A small multi-label image tagger, trained from scratch.
Model: 0.772M parameters, 48-pixel images, arch convmixer, activation mish, patch size 4, depths [16], widths [192].
Training: soap at rate 0.0032, 40000 steps.
Data: trained on rendered roads seen from a driver's seat, with toy cars, trees and houses, 36250 training examples, 141.2 epochs.
Rows from block 8 of a small multi-label image tagger, named by matrix and row number. Each number is 128 + 32 x the weight over its row's rms, rounded and kept within 0 to 255. All counts start at 0. Numbers have three digits each. After the name is the row's rms in percent of the matrix's.
After each channel's rows are labels from the 100 images, of 14976, where the channel reaches its highest value: "responds to" is what is common among them. Only what is clearly more common there than usual is listed. The data: rendered roads seen from a driver's seat, with toy cars, trees and houses.
# pw: pointwise conv (model.blocks.8.pw.weight, 192x192x1x1), inputs 0-95

pw.163 092:100082137136148091119146174114095131141101162113108099034069181071132137115113119111128096111169106105126149176128120089105115154108141104167099140090111107067114137093144153129084108151169099165194116153151116144120205082097155105095118123149163148130132118114191159173134105141131088107
responds to: truck; vehicles: two; bends left

pw.2 092:111157192088175118073137080082125090187119114083113171185110171085135136133075172157099109162107108054121091116164140148162084118097135109174100081113082120100093105162163142110111091147140164158194124160134112104120141125090122140194154121095128133104147138119167126192112124139168138122
responds to: dog

pw.170 110:120169120130114064173092102136134143119134067062093221124096137116110031071145105148116150092115162103150128125091127163111112093081093103104066119164143127112181130103194143139127158158168137132135088096121135161150161137124140185115113166090124131139130111124116117150196125174151086064
responds to: car; vehicles: two

pw.176 106:124074087105145143104184054139152149120100126118078108155096138125079175096151158068184133095098093128115170147123109178164109169160165093031155114135088114089155080137059144135152109150088145081099114063121152130099097144137127160156156142108100083091108115089127125145114162091063109067
responds to: barrel

pw.17 100:088157122152138142131118143099149093091128088114125177185138123121119130151070150080143081154084122104151151184087171148117103151158119110145131145144078115133122147105063173106084089063153085128119107112107123113176169131103149077112076130102131143147162175169201085126135130091123077115
responds to: car; vehicles: two

pw.21 109:133146198141105162129160114089171160111146164190104107105116157118147133120145157134217093123152092139139155150082086132127080079164074148154148062069099174117146108170106126109113149124110088130114115150128115145102163187178120101170152142109092065185094202151167102123172186122088219110
responds to: pine

pw.0 106:148089138142127108108075122094064177138104162107089110096116143109132140100131067120063146117098068108155132079107092127167111130169142134150105125079165136131097128100143134167141113051157117118173117096135135138170120166068163159051128072131185123182225148153158168141106125078091178122
responds to: truck; vehicles: two

pw.165 098:144119120131102082119175119126144130132092197150137139165116108096107097131147093095142121080130095137187099108166132088163161103072077115184116081109127155181103205115118146136120195117172155113120134105088107115100089083112158130171105185112139120153151159085236090111123083122134114090
responds to: truck; vehicles: two; bends left

pw.10 100:144134146162144067147132116162143153108075123220076149074128113125178128148114114138110134078154060180119204117077115124097103150144145149132153093131145110093090163151151111139206099132141144113162125127104186171144133185092088097105137090134152164127131153080129129153109148108090107141
responds to: pine